config.yaml
model: "image autoencoder"
dataset: "abstract colour fields from 500 small random pattern networks"
train_examples: 203450
image_size: 32
crop_scale_min: 0.8
horizontal_flip: false
translate: 0.12
rotation_deg: 10
bottleneck: "plain"
downsampling_factor: 4
encoder_arch: "vit"
encoder_norm: "layernorm"
encoder_norm_position: "pre"
encoder_activation: "gelu"
encoder_mlp_ratio: 2
encoder_head_dim: 32
encoder_fused_qkv: true
encoder_bias: "all"
encoder_qk_norm: true
encoder_parallel_block: false
encoder_inner_norm: false
encoder_moe: "top_k"
encoder_num_experts: 32
encoder_moe_every: 2
encoder_expert_mlp_ratio: 0.5
encoder_experts_per_token: 1
encoder_shared_expert: false
encoder_patch_size: [4, 4]
encoder_conv_stem: false
encoder_layers: 12
encoder_width: 160
encoder_positions: "relative_bias"
loss: "mse"
latent_channels: 8
decoder_norm: "batchnorm"
decoder_activation: "relu"
decoder_widths: [48, 96, 96]
decoder_blocks_per_level: 2
decoder_block: "basic"
decoder_attention: false
decoder_upsampling: "nearest_conv"
residual_init: "zero_last"
optimizer: "adamw"
lr: 0.0011
beta1: 0.9
beta2: 0.95
eps: 1e-08
grad_clip: 3.0
steps: 7900
batch_size: 256
epochs: 9.9
lr_schedule: "linear"
final_lr_fraction: 0.1
warmup_steps: 390
weight_decay: 0.1
Rows from block 5 of the encoder of a small image autoencoder, named by matrix and row number. Rows with one number within an expert belong to one neuron, the router's apart. Each number is 500 + 25 x the weight over its row's rms, rounded and kept within 0 to 999. All counts start at 0. Numbers have three digits each.
Before each expert's rows are labels from the 100 images, of 14848, where the router gives the expert most weight on average: "colour at peak" is the nearest of a few named colours to the mean colour under the peak. Only what is clearly more common there than usual is listed. The data: abstract colour fields from 500 small random pattern networks. In brackets: how many of the 100.
# router: router (encoder.blocks.5.mlp.router.weight, 32x160), inputs 0-159
# up: expert up (encoder.blocks.5.mlp.up, 32x80x160), inputs 0-159
# down: expert down (encoder.blocks.5.mlp.down, 32x160x80, transposed), outputs 0-159

# expert 23
colour at peak: purple (63)
router.23:504524538529503470507455522484486487504481495515479478527445484457516521472513500512533451511488487477519491533485479492498484514462496489470510469493457489491503490505506503468501514536493513505509521532468511513546483500434514545516522441518487513525513523516511504481487482556469544494520474525453495463468472523486490503453499496478529494452511552497462496499489511498501497506493464514439501545480520492538503465477524482514482465521507497528439495497515498522560474507515491
up.2:512484481545471514501504488538526561505510522517486492524524442465503531499485508484521514523466508479492485555513518500458443513535470533533481483514512501521478496545475514511463499456460503477528495477556505484500490510507542489527494476482479477501510476513501553458480513509525495502490504519494493511480484503492484507448458516510511512512474486516512477500501474471538455528479477504487443431520489525516466489491498475488480464538480513573487527515508495475491487518485497
down.2:513505507507491551447526478486507545555535475525469511546523497491531471447455517494469469463488531495459492485520494477498476494500463536483474500456523512562511531497481520532522519529485490540501492512498488524490525510531474516573500528498506486540517484477503480490490453495493463497491474486521484498512499478521471517546469479484487437471504498473480542510486483493514481472522520464465511499512506470500519458518536502508502525507473514483517535514506460475507472499478505
up.3:483499476484500475470432487496514513512461495509473519462500484514520503501493512498503490473481493518491479522497435463513495544523506487473511509540470484490534491495504470549486493462491483516545516514481519522508534504484502498499514539515531493496444503487446529450478539476518481514518503493492516484461496520467520505500545487492482506512512509490518511539564479503451482445489504491524515465489482469480581518508530526486525526529472493516495459517512484532465552507526481
down.3:529549459496465518489515493514455532484481498479481499528503483506514510531534544481474479478482495479497531530542571525513500490486469516483520458507539484509484489501538484480504478531491506516516495515538504483495498499483486536548493510533520507514499501544438513489456528471516534490474518572485479495497510462493494552522500489499490527510520495519493482539475460518450494557515477492500543472508464524505546485502504514503460520483522507501528504522464518481525470539491506
up.4:496504495552468529517512476522478476504516510489528529542479511455514500461524471522527494489500498492529497519486516524505491476516525515491512480528510513478479553498513514505453517483537501471484437519465510523500481507501528464441486483499521515495505471498475479478439511517529532480552463500465508540471470485521493514444453491525466492470501510501496523468530417509505497498486495523520570484488491494507515494496499499470510508510482498509539544464506502486512542515474536
down.4:491479463503472508533515492520534499470532506468421481483520535537480547483487510536517517505518514522535496497490540468495461523476517491477473478496506520511496524523472484550476512487510534493482486532463529482489465474505506516462461479527516505496509500510480486522467510494449538477473535530528521514528494468472490516509497499468495502485511507499476529490487542462541500546502505512501504522519536451471473453508544480497523514467472503528514545495472545505546468491479528
up.5:506501525510455478536512454520480487476484508496488497493486488485472502451473487490493485525486493494483517505480521501497524501483510469503496491507515518474476595514518512501488504530548584476471476516496475466501419506526542525455482497477521508490505536497544508509510478522519500517515489491457519526511468497510535505455491472511495502478522527520527484474510550518566510523477516489504509539449506473498487493503497516512511477511524481518487513466461504501483439466505504
down.5:490510502466500513536505513493495455454499547461500530485493482494476489465509460506518542502518509506505564445462493505460502472488540467503530474522487506473451443562504503505479493516500481467470516462498536499508457482442545474456501458498528476495530496524519507499523515524489491482483515498525547468534527512499503475494496496485476471505533528476485503531525490484505495519510522488493491487496502504486476541492505541474501514476550463546486481485495477492502535485505550
up.6:507452488494533510466522501521517519529491480480464471497484500490550499481464518506449486434472505517501532534499479460543457517519521510462420484519468523516482476475543498465490512492500483576486481515509534557503502510487539489558499498512476474474519513486465503511492530492508545518493475493498509488493505494512486503507520503507497503481508481476465485493506517509498498487512510502486505466510528479431528499566525498497510537546480529451478479492504511489514511507489501
down.6:515516467496533527450536493517511547516487451510508514521530522473482487487481488465503491518455497538496513484507540504446540522526505551510464545498512528481501541503482485504503501500498520482490455535515529564518506498503498512496528508538490503515476482514463489452483529486549495506468478528482488544489494491456486497528457523497495480500493510471441514534465459499471494492523491489514504508568411524490504480472487491497518509478492513488519485508519522514518523503497499
up.7:515467481494485452496507540485509489504538517493496488445544475511460496550509444526486499533530478522493500501520535458525469534513499490455528494488477507508509465530492531496486503501478534479507537496493460509497549478496464506470517513474535474523478528529481519498484500470486500538533524497507490534499567499529489463482488520462533486484503502507483502531489560459483518524509484500456549456529494496505497499517518527428470491461515499489504502518506505491526530507496462
down.7:491521496503512482481499499489515524510537508523516498477479483522540498517474512458482510522523500509509518540536477506500511471513508500506553560488485530489520485487490495553471526541527540549540494523497508557537494465499547547524480517507486529484494505490471506491516456540488507471502455475462465519504497495456497524554524518508498511528501514446456499505440483477473495482523504504467506539496510512507509499459497484508488506520453500513536499552506516505485504570503526
up.8:492506483522478507499531507494501525530493524478509506481511514483481463506475488463503489482539512497521532483490447494433506503520515444498514443470456513460527519458476519540445472482507517474507486510510492486526461501506527503484511542456506487539507547496534522474523446499488487504519505474500520506473504560557518455485521490480461502504541499459494520484454498461520488509485509511511524522504472457487532503529521519473517487531519445498525522513478521491509497496490474
down.8:486493446497490492450472466502510476518505473510468539504474497475555489482487533501501485499449509522511518508516492541504527533483492513549458491499529524476506481478518494493486486480468528497488484512491491511492513537467464517500523555475497509496484487464468472493485464463511481521511502492474470479473495471518480511509488522542477527493478500501456488514495492504512491518514504499486562517551481521575483502534504466486537487483412516484521510537548482472540482521503485
up.9:503480444486492487479524512504521494513513493517516526494535517504479478550478460491534553507538518521511511479556505544472475475507504538493485493534474531489468518509478468528479528474524497485527467477552479531540521467539513491510477544455517471511485497463491533465509526501486463526475524503499527557495551518486476488511511478504483485516492489486483461525475498495487475463487525500541475481521474489532506511520539483491538502460489502475488518567510508520456486511489487
down.9:515448528494479505528497506518489463493542506483542478482523537489526498479534482534515507536474549528535513513516540543538505497515468494546534471483514505496471467514518466489456499530496499471520501515513525522506462491533539478507487517499494477531512464543511495502483468516474476498522544486518543488506513521508459471513506472449491489485534526559495509441491541509553490519528489517484511469451480506521510456464505499468483503487525482518478501499551485510483485487488485
up.10:485488471516558489504506514457472519484474466518499467509529529537493507530499515483476519504473483545549489479497445471510490502516496516472490493524471513491518486501494529481502469446462483520506518493543521538517545514513464439522550529504479482520506510494470485515526472472524489490447524487486486507467532511445460564565524498495475503538478495496504510514498457490472507503504528483501501487565505484471501511525505502459527500496519512530493522519486521517514472475492506
down.10:490527541536506513467481466470519501510482484536502457539555500472527508523482486512487532496508492488500503508511486481561530473465445469528514543465519526548573508442494483545494488518505516517496521498506504531496495476481455526512480522507518477548505496476502481482490491497553490512482536533500491507485524459492501494480491514477493494501462486547483517476456469513520524474547472499462485451459500507503515514516483499519479467513520486496493473505494486513517445499492466

# expert 26
colour at peak: green (38); cyan (35)
router.26:481587512517506472496493487458488498510431494503538494510512492495472522490540519479467488495484477466518489493516499502512477489484502493511498530483483477502508501498533485503469475512496515501517485486514475508512501526532500469478486504524488488531508490504520522518476487507522477491499525513461507543503445497478494512515471463510473486398466544546491495497470508520516508482451531512512502546507522477516490473515557437488549515521524476486496558488521486475503480445500512
up.3:515530497526479486497480472499536465538518499498480493513484492438492473512527429499449504522504494487504533468490483486478493482487473510490542484493516454494464537519523496530451493540527466519447456519489497482498499490506487502563509542499476477502521509526547493529503487509525500534475479523499498491512510482481496551507467477483494540503519500454502525534568501497515500513485514526493543490526507482511519500503517539437526479507461488486469546499517482519504525497505537
down.3:506514492521500541459526502493490516566456528485456528553527527461445478483472478475479492501495496506493548476486528541442514497494543504468524528508493476519496543471524521541518492468510505508482474497472498501496500466536498580526497542492511510494500518535501520492467495470514484517498506490507509512494493517469528530519491503543500492533512503470507529459479501513503519478504479503511482550553496500480502518472487477507484492506526509450505533478501485457473553491499541
up.4:474479521476485494516553487516467507455533481493524525486466504478482503441514520510509495484504518504494488467487514488503520486501543446544562490488489516477511484498502511471535477557485507486502541471519479471506488509471526499479503510479497492533474484465512504523492480498504508484500523438511561520468499501495512421477517487510499451514535501501532540428443493504477498503481508494477510480480504499518463553443484514542500492497496477491503460479473504507497485506505492
down.4:502490456480499492575531520484476522492501531494530528451507499496434518491495533532483520459524526525529523516486503537524474513537490459488484505502451505520467512527509500490511463557490507466475509496502460477468512493513494506459491492490492477492509526475500482530482491470500466447490526498530539474485498465483476470473514500514489461465510499491527514471485535477487470593470504500479537510503537503499475460497516489511518523443498494493504509518507524519510501527492478
up.5:496457459524483524516498527524485510483566497505506522490488491542532490491515502504532511465529476482524497506533479519495543469554498488459500479518445503460475502490478504501490490465528494522485503472518522508478470482557531495512534493470502465479503472498519533487502532540466462511519548515488538513522533510495529546509469520513467541528536491513521461498532509455503487515446543492535501494504486493530490548499544463497476470524512510499506522478497515532477488522510534
down.5:504546507492526496554528475518484485488528516531480473479483498527468472511495467423518476509497522488510486506547473496503499511504501469487541489480501516512518506537508497499492487540470491529482506512475492501437478513513529484527528497505512497522498506475451510490500432456500519519499489502463479510507496514466491487534500503518536509514557505497554547503461447543560529501504477516519462487542484513535488466485536507494501469472505453466491457518489493490497475485525493
up.6:507501501531497549489569521554503511485511511537508512509508510490490480543501535534518510514488507486497510462518514536538494449478465512553504492538476535481506542515478489488441506475512514482486497465552484482512477461501493516525510464488494459544512506502517522515504505478476508533513506529488524516529525520514507499487472521471488515477490526468445433449472545501540484535522558512501511485492497487460495520501482493463499512501530508497507499528474534469475480500484475
down.6:492501516488514533506474484507535476512516474487544520497514500549481449487520470511505441509505517501502566499495526476466539502483519476511508530507521531525484484499496514511455553454460478500536479517470527507560483504484485511484485513528494482482515488476480483496532508482514491515513482492489510517538495469487520416510511516534498520535501472498477483564526508481535492478491467499478521522439523508479489500519461499449484499549502497504503521479505451522456528488491507
up.7:519511492458538500482523500499529512512490486505457467532522469528530437510513475519521508474484506508484504509479449514501482516521507520489521490553499519529470498485476459498514485496472493497493528507500594524521513498508449508544505546521497501500541499532442502485523494479489526499519481476481524510511492524473483538520503509484498489524506494481497504517511477475476520447477522476516509459486475492532519537496509468529473537457458532541475476525569480494524525519494481
down.7:453519494515503527486460451516511541480491492520532518511500511515429560438497513528482501468494525494500486517516496482490516458496552529527490489464526486537487456497459526543489500519526456478480504476558547476505535500530503511499522513505479521473549507488508518551498491543486498491472461465477490536529472483505502513504499498550506530506500518497471491483533526500499478537496479509514529498504499476492483532494497530477483496512479489533536487491497504464543471456497486
up.8:501487478538536490537496539501521493505490499486524530500492466528501501520469485485516527491498510510550518459557475476488487500520484516524564514551454469518508484563518549526479507471497468504480528479486490502522492456556466466473512493486509485447482513496546546514456498499475483518485521494519529539488509516486513506517479512494452520528488493517510513536543493500491479520486462494553481476511512484514454522515491501471522492476473481477496537508519495546498497525468534
down.8:519469517499483496491496502528519518471494526494517489511501468524473561466523485527500527443498488511505490510509455504566499508434486478524566470485488475478557518524475460499533478515483534526508508504528497487467529523478509479489506491488489523484553479509511509491480526467519505493497488513502502509496468529502476548500483508501482491545563511458498481550551518480488532498462450517526526479488526482525505486522486529480482508469496481488514475536465499523511530511494458
up.9:512482489483498547539501533531504473494515520486505507510496538487516498480517488495520501456513497517498516477515519509503487470536534455538517462496505530444472480492499492510521503506511547460505530471493484439526453487495527495522482502505492504529492493514563531523474469502478505484497530462493527491524523517486546442474516475506524484501490516514525503488469512486538463508495465494495414470454524509529492529462467509508495461545503478524496504478493473521484448516458488
down.9:516481522504533486493512501501490553439500500487505455544512485493499544499488484516469483440492504500543486511522506475486508524473527559457522531500504508483496484483536504508533507538495461505495519524483504511483482497476532519466500512492509495511486504505545559560514484467506509438493516514553471514519488529507479488537493455527515539449484496494482498513549487480501516491440474487510517517547492499510473494489506475505491495462454492501509540504487515540512506488484441
up.10:466520467488481516495469511519530540509499495488492510464479521555532551518514472515496516533531482526507513572490492523517496525525554468499500490497495551499546486500481486490506519495483497546537582498472485493509518503511473495501506465482469534467494475495510546493513491510481511506488490510497507526463503518471535462542535485528540531546488481532538523503498481522444477489485485492531450522473514513472500528502482444520488505519476534523499467503522506505503490481484492
down.10:484532505494478506486522518515424537446510514493529488467476491527511539511492508519505471461543521487475449467502492497522515464501551485503492468517528495514502473482489501479501457541482513507469540529526499483469519513491526509495495504485533461503503493487445473531481537513499514505492519523506494503532457510472512506554498510507463501459467508505514476428517469507509455473466507490527457497496488482520475501469540500546505491505486498505523458545489516513528488511447472
up.11:531517498472525539526501491518492447451539479451459514515495499515509521515533528491496476478523500470489513484474510534471542499516469491533515476511527520506467471494511484525540513510483522530510557511463547479465507512505483508488532477529486489499488500468469497511545507515504516492494517499497541469518459479526490492511488529523492520506492477555542511471476544506559499468500503528509477495472493556497494506414455518539489518522465488504516516467497513482500502468499475
down.11:464497464525515471520453510466493501515470527521575516439483498498468481523485497481527483521488521497484503513493474505540533459509501539507486504463501468510482499511503527508521506492534473485472527493489483447528540517480515478515441494485554465463513535512514517505495479495523497519500500489512513518477517453504476518424516469539505508507503481514501489494486445519460480539506513530457492492523503467484484514520456488459478468516479521554481468514470491478518498493493493

# expert 29
colour at peak: pink (31); yellow (25)
router.29:564503503495514501466447486505486466484509491490496493513584519533488488508512474477515520459461539488498480486500480521485505518467479490497470478474516493512457492505553504506489488488463477502525489458499521491520523505476500455514525489472486495523515519520489492491537484535491503488508516475519465509461467491477523530470532454519434559509499473516510489517519478527465482474506494514454480449498518524465512527525531445514531479482453474517486528487522495489478518510462492
up.11:511514489506557523502521487517516491492493515493492499537513498501564503488462522500497493480461486493494452535508552513490509541495473532483408532493499496518496492476544471501484506471498507510531434491495502577487457491488539495567485512520459492475469489481467511458510546507508514503513499507513481512494464493493481506502513513503489537517505510475456475513515484500453527489501482505508508502549520525472526466503485499511512498514502513463489480507480542502434514498527524
down.11:490465488521519513506495500566520502552540465524504536518502491508531493519507523555490531490470490496487520545501493475494504519529523503469419529510456509488519480482516464474508494479514477530555518518497501536529482523482518509562500517498474480443495481472446488466469501485494487503455507491486507511518477471506459489540517537488515518516450518495519444510516483496485521481485517495507523490513499524482533476518518460492517492547513496438500499501525490505474492516514529
up.12:494507505513500439502462519490508483461480479514450452525498491521505497526513463485475490472499527521476483483538489485500492496489520523493530521470494525520477523482549501534464526515469503471526551493502520544468523472502496493513543492532453506492515486512480513480530468497499513530483471511487465505453494476462518537526552511530475518530495481542526553518500485484511478461468499515474505487504467493541537488526532492464514480468425506527505484524507551511500479488494489
down.12:481538514492501482499524485502518456478491482497539534493517481543534528499525471490457509505501474527506482545530512498472510530502474521476531497530490486505493478514458505492508464498467458470506488497471496501526549481542514455504509519500501477529511518464468480492488536508503523512494500550514468467521499549487512524530495472459511477497457527486489465583531434473443495445526542502521469479522505530472471498521479491492508497518508518496512514495468505519514522512504533
up.13:461481478494533505466514522519454488461505487486478494477505540475476523498507512484501499504486518542488486485519464517496513491526509507507513475502482529525518469533478529524506474509498521492481506461535521446518510509526469515490538507482480458508540492534494514551509465475473498475522494486496516492531520518502513506529459512439498528533537527483526532476510572505547482542458531475483467462515486499510490491459439492498490541518525547457475533525479505509512518477492521
down.13:495477526481495513498531457487483532498470530505520467508506527416484522478553502476504473508475476513506482472484560501555509508491493503520532480477514514478464497514538479506519492526533486494506488540473516494474551501513504509444501532518488509497500490502528515503526541512502503492499514516523473502460506526536480481479453498534520536545496533505459525488445489534509490463506490477503445498472496505523536505503516494493528507477525503481476547493522438458504469463517509
up.14:505495505488519508524494505524535509479488471497504481502495459543555551574494515529480501512456490514470477505495474479529504534478504510478461547516517542521492473519498449444509508468495481519512508510464492538510532515482488466485501486489489516480471476476476516482529517522523511524505499495487506517512471481468455489560504525501491514500520447501458479519456488511472520496507540474487507527510493498451536520554532480528490500461452532478485466514474505464461514498515488
down.14:501481503542548489484531512534533504524532463518502557509510517500472471482520509490501512481497487501511516499529453493512506517558501485456454547499447471481538472509513550499508499502484464520490494476498483515492441472509512459521505541502478512490494483521441511458514509504500498474495543483504478499555509500503504505510516546502460480549524483509516471506514449456501464507494490479506510528551544480461504507533498517485517503515496478537510487478482514482542523530467480
up.15:496520473527494505509524506496513501475542488505527512501481440496484504438557514512490485523501503474536495496465475526505531472505510491457523460477496457538497473526549508476539539500519488527500506530479458476500531504505495533477501464437515524481515468468522525517535547525470485481466515538469492502511503481522502486473488500504516505510471471471498523464487522456518482501477499523509481485461499570472486523515499496475495529498520520489560510486512504520536443521480492
down.15:497525531486490531434490535505482489489503496483498504497482509464501480532480518485494515468546502508480516525502449499533466525504457456516526489476505527493487465474526460497477490475514529526433502486477525472465482540487549532473491505471471488463563486503499512534481461526495516475554513541484524512526473501513483536451490500509498494509521471537493504471502510516492506530523500491512477482506481457455515522516507504487472454509473427532498479515474487488493531508501511
up.16:498503448499509424510470521480473507537515486496502526495482511496492514517486471509491503479525495526524516524519501504485491441506484527493541480503508422489495491514493525487471534529496467466476511485492499511514561471507474513468502515506520502525544538562512499521551536480481485490467515507544482500507533520513495534495554459492531460509461511499510505536505464507432492505512503514500482496485480495509486519529505499441524499502472455525536511516530484524526507521474473
down.16:483468477514484491508507494473482493493516488515520497499522534446479484473508504445510504490514507478552509490531526490483502508486501546482531496473505468480514535529469537491469509525480503468500495473536513465493475521479490503466480521503505509508496526544510488559513487508551489508515468528485488482515520426514500503490529469448462500523505469487471512517514496520531490549506453535452528519512483465515497495491541495473528523516521479505481545543496456538535561494497466
up.17:445479519501508467514501511498493485499482475526479472497463480550489529538480522479430509499491503528493501511549520487500465538487532486500507519489500516465511480479490567487517455518501448562490524497464520484524508514481474477470525542502535492503520495537493487506555513478497519505468511488502484478551496500493505503574531477518558502508517456516526522532567468500476506457509508501502503525466478487499507526509506497479504488469523508528484481512491502504498513478482465
down.17:535494519556542501502482498488528521495459512484513479467513515475469532464476497572502508495458487517526527522480538515487520497529478513518507495535520527505503525506517490510485509515552474548462505507490495521493530458485515489512498515498530476465509557448516517492503490487508499511473489537504491513466504527470493539472535470512493502521481484468514558514505563524469518481538509489480507467498479507482485523515504457537496500540543526465500490507502487527487432456473502
up.18:522508525470512530541507516512477543460495491483527483526468521541525541532447538505464495532491484518507502541545498504515510478494477472539510480500488526503523505536490563526501473478489465488531517476506522545481459526495518487508526475505512481487495519478490507482506544504505473506448501466513482475487498514530497518538518480478483537516497487512535486502539508517466481471503468549478458504484478485481520514486510489499503546486489510525414483515470532505444462494499484
down.18:480492525552521561455537504506479517536525450529495530526488509489549484540494519558482510484487483496498467513472499489498495522505445526507530512526471531502500488463506513470503505510549478499506469512521497500525505453492508475531509477479504467461472460508552509490442502504526541472487507501514483516492510539499498507506466490527497470482471510459505541457501502466469478470507505517508507475502529501534560519547505540471495539545493498509471510503505495485475471510497510
up.19:516473491504501486506486464489509466513462486508429510545491490483499485534494501486511486492483565501489455493515592509474472557496504499459519487535506530549448540534522514499475489475522510504552460461508524548522449481496487457477514523515506483496473517485509530494499505482498479530502503510506495510502483489479510537492486475520472522455529476476486456538537503506488498463504525528480467518526541482472485492505496490502508505488506456514474510481492526498473530487482495
down.19:480488519512520487525491484496547504504511480449526575519452486543498491502491473482463520527536497486508505520470453518507528471524535472511478497535441485512501521502466524454517472486460479491492481539438496496489523506508511478513494511497515502489501539497510507519530512520474476512519477538503484493516508498502505539527530489477499521513482455516505480522481468497491503466472493466522485570465544490509462551489486467489502558502473505514492516487444519462505526486469496

# expert 24
colour at peak: green (40)
router.24:503502480523487482525493489553506461491495464471509519504468518506512474498523472482531483496430518499416475515489473519508483472460493504477506441469536468483514524479507479507512480518505487518504507492495511503484500496507512512490517472509502500505517467540496509486527516493504542485518490518518461495491504578473496553466498481515515527476498472510535529494496493482497406499559480488486522490505502524529502540460528512487498529472510483478498551518488483558525487518519480
up.7:470474457515493566472498530511496477526513487527532545545495515532509459487523482501521534464511486471498456488466516498493503511511503475494505509522490435476481489486512439489505524484536474491499466495497515498520498513507478443552520483493474496475484488491485531487490477478458482502524553475529495499487516530529523514549495517499450518538473486494558537502536494490480505537500474487513506475506485482481495503495502498467526478534426496556504504478469503518513509500475480
down.7:502519513487521503548505522485488440457496482490525512466494503456520486487492478522487516525468478499552490472529510527517457486507494516497510496491468520483424493514500480471521497482480513483499494483495521478584517483525514484494514501492495480529476530477465532500510548538484530454499498469463487541458498496513514515489473454517514519498487543524513522506498502473531533499532515520550484434497493521459520509490464475476512508530519539507492491466511480492510499535478552
up.8:478479505478490533488498505487489497481489455524505518475519482509507455489499462496562504497531525460487458517519496531490511498496528482523497499502480532464456505496437503505474505508509559442505488479483462453485509510471485538530504481525542465539489488471507493520499458547508512521526523472459515479475487540466484490522551521535468496542530490541534512502473505509506458499486522505495441486495515497549469497482462502489460523497472507522530494485453504496487495493490502
down.8:459449502488525487478563494467521458513525516540515533480503503483477527517484513483479462465501485470517499516480540512483490459462513504458510504506476509483500489549484520482478495547504486488494485501553515471506517468558502520492469467508474452455481513465558479502539535555507477499513525544509482496468504564512511506498435467495484491490528508493493505533458455484528479473493512484505500491463498486484491504495527488493474518505494518514504485513496475481478463493467493
up.9:480467527510552470475479507499514501523463470523489510486500468488516454516518510508456505546493528512500465491487503501489454551510522486457454537501506535429507538493482504475513485517498512538461482494515554480490471496516492490481489535520497466494523517541501499505530453478514459544508510517477503508573492484481482534552479486481549483518527474515501463563532524497479496474507530457504519485509516481513506509518540492497469496474471507486509500496502498501488523477484481
down.9:501510512549544476517485559520514549526476482527515445481474479492480512519480556496439517522491535503514532532497495490495460496509527487455493541471500501501533531461489504468490519493512485553471485531536476484517479495513480503484507495486490520533508536494502496532538510488501536472474507467545495494497478500453493530480504454511530532526490532536471477480489502487482491540542496452485476531457524506496457480492487505521465478511506474525486467475505474520476480492507472
up.10:520474493532485568507498528511493487537499475489511546522502506522498503500490444493499498439523550471497445497542497504485537482504512527501542518490496514515471490490477504536499484489505496493554490458502529511534500468512476480482521474457452504479510475505482502501510512490496474509472514507525523495452513503476490492531469537532452548514520474505514501523551476482490484479456492533508460493515474495439469504469524479518489484476455507529538476488543510532487519525524521
down.10:480469489493536524482515482456506508483484459503498480502491465526488547525485481510520489507471476502507517549498525512535491521519496470484522527548501492487525496523486494454531525505491478517550536480488515518516547492444513483454499509465508513499452498533527498484501544499520476482493501521516536495496481521466497491507470524513488529519490510536462521538520469479536445470522542521522499431508513569498523521502482450511513488501497515534519490528480515510464455492462503
up.11:465540469464464460462443492494473493491518466492496512503525526556488489528521485485506498500507511491517493497513461526486543518476473479499530520521508505500470523495487506473550485510503506478499503483518507496522490485505528462470515466533530508527546515468497486509431483540500525494481511504481502480503512520501517515486514494489474443517539467556503470492506467512536503469482470497510472500487500486564454495510482470517496555468497517538541459481546469478488528501499542
down.11:498486481492525507522511494454517468468514509465497511471529516469497479501500430506500517473496512521498524492472505510472522484505509510540527507540513517482473537587503528534547494500501519483483499494453502454527518499493510547456536464459462490483541489523545488504484541464477491471456561448501523527476535530483508506472464471469507456492501494491503491501500515510541440523487507516513481497521515490504490506467519479525503494497497484489528502506477516497481470489460490
up.12:527491488512543515483537513513514489503494514490511481544507513446519491504498532493486505493499487482509494493508493516506513530490491547432378485510492462525498469491522452491487517515506473542518471501491510540520497472508517497563465506494473506472500485496442501480544514470485499484490501495507474524506492521502478552496488523474503532502495491465457485524499475504447501484496517486532541516548478527466517492510511497513521476535503507438487517532482526498480511509500531
down.12:528513499514491514487501458531578539530507485499490503499531496474508497506499523517527462478470495531480495504502455503508514497520510486478394520498477495528502488479508453501521514479488518501518457476498514514512457469509500526550468479504487497478447472483480508466478509479468501497516494500518527501509461478488479504521491529490516499482460521500497424520465482495469512510525545509516532502507513515493533482508480465485510483503510496401455504493504488492473493519522515
up.13:463507495501499512476458511485454464509489461538507519526499516552513479434516450467460511459513553468490479482534512470469517561480494478488552518499485458482505533491481525501526499520499466491504506493492586477472467497491487473507531477520461499529516469527503505505483486500503505486495491466527514519535518497495506494515493529478504481539546489505522523499540481503508479460481470533519446500502521479522488514480498498501492497522471486537496482511554493482503523532488528
down.13:484460431507485484512542515491473509473492500506478484487528530519471495501468489463504529518498493555551471464501521544525514494533483501490527511525454484475479524523448492483480514487484545515503491498492483516525523481468489474456517507500524486477545520478531542527533542467495501473495507494510494496511488538524468504497503505533447539500498509536464506535503546489544467530509515489494493461531481488519456533483528477528505520481517509533503531462471466509480462511489475
up.14:468491468465535512512477508501527553500506461535505530544510492542576481499495481480501521471504512526507495501530489467506490498492504513545525536493491514504466507454487488508467441493466538473520509480530536516478517489518464490552525528487472476512510509531505505499499465452463467531510458489478473478536523490470503534503505483523512508542539482521550485502482508498534500485513510479507500504533513464497524513500499474506472521493428533492484481522486494539466476495490543
down.14:514531495498477518501507463505499494481474519445522500520542485467491456552484502501479475474503540531474506489487542514506510521494515495440501467488500477485525462478487495483494514498511468551475494495473481505516525537490489458458474482514519485474507480501503498485506502536496535454487511510495474533501495553525525523503507500503527528514477489528407493488517503470514492508493463492556554521484517500464505538491515478474506465499445475468485533486493448480512473461479492
up.15:511434486492489536492471514481447488529512499486486538510514519513537451463505479463492525497534517485532508503487487529466511469517480492541505503504483464472495528491481495531504485483506513449464475469530550497521531484545485491493492523492550487525525495512496517505469492546442467490525527460501529530499543518498529532474493511508493490539489504507517559480517497503515470500458497503489475505482511487529488510467524499485532493511465525561540476493501477545512515528456518
down.15:516482512492498503547481516466474489501493507537468491524493550469504480470481453508512478498515490481537483492498507524506511472539491524490520476496538483489489531434473484490475493487517555501506471508482484508521570540521519533552518498518496537476548513500502511462508555501486543458514438495506494486441496501526484515511507554485482479521509513482522542502493533508505498496500518528469478473541495492472485512468485484499538520503494512460516551500515526495472478472461510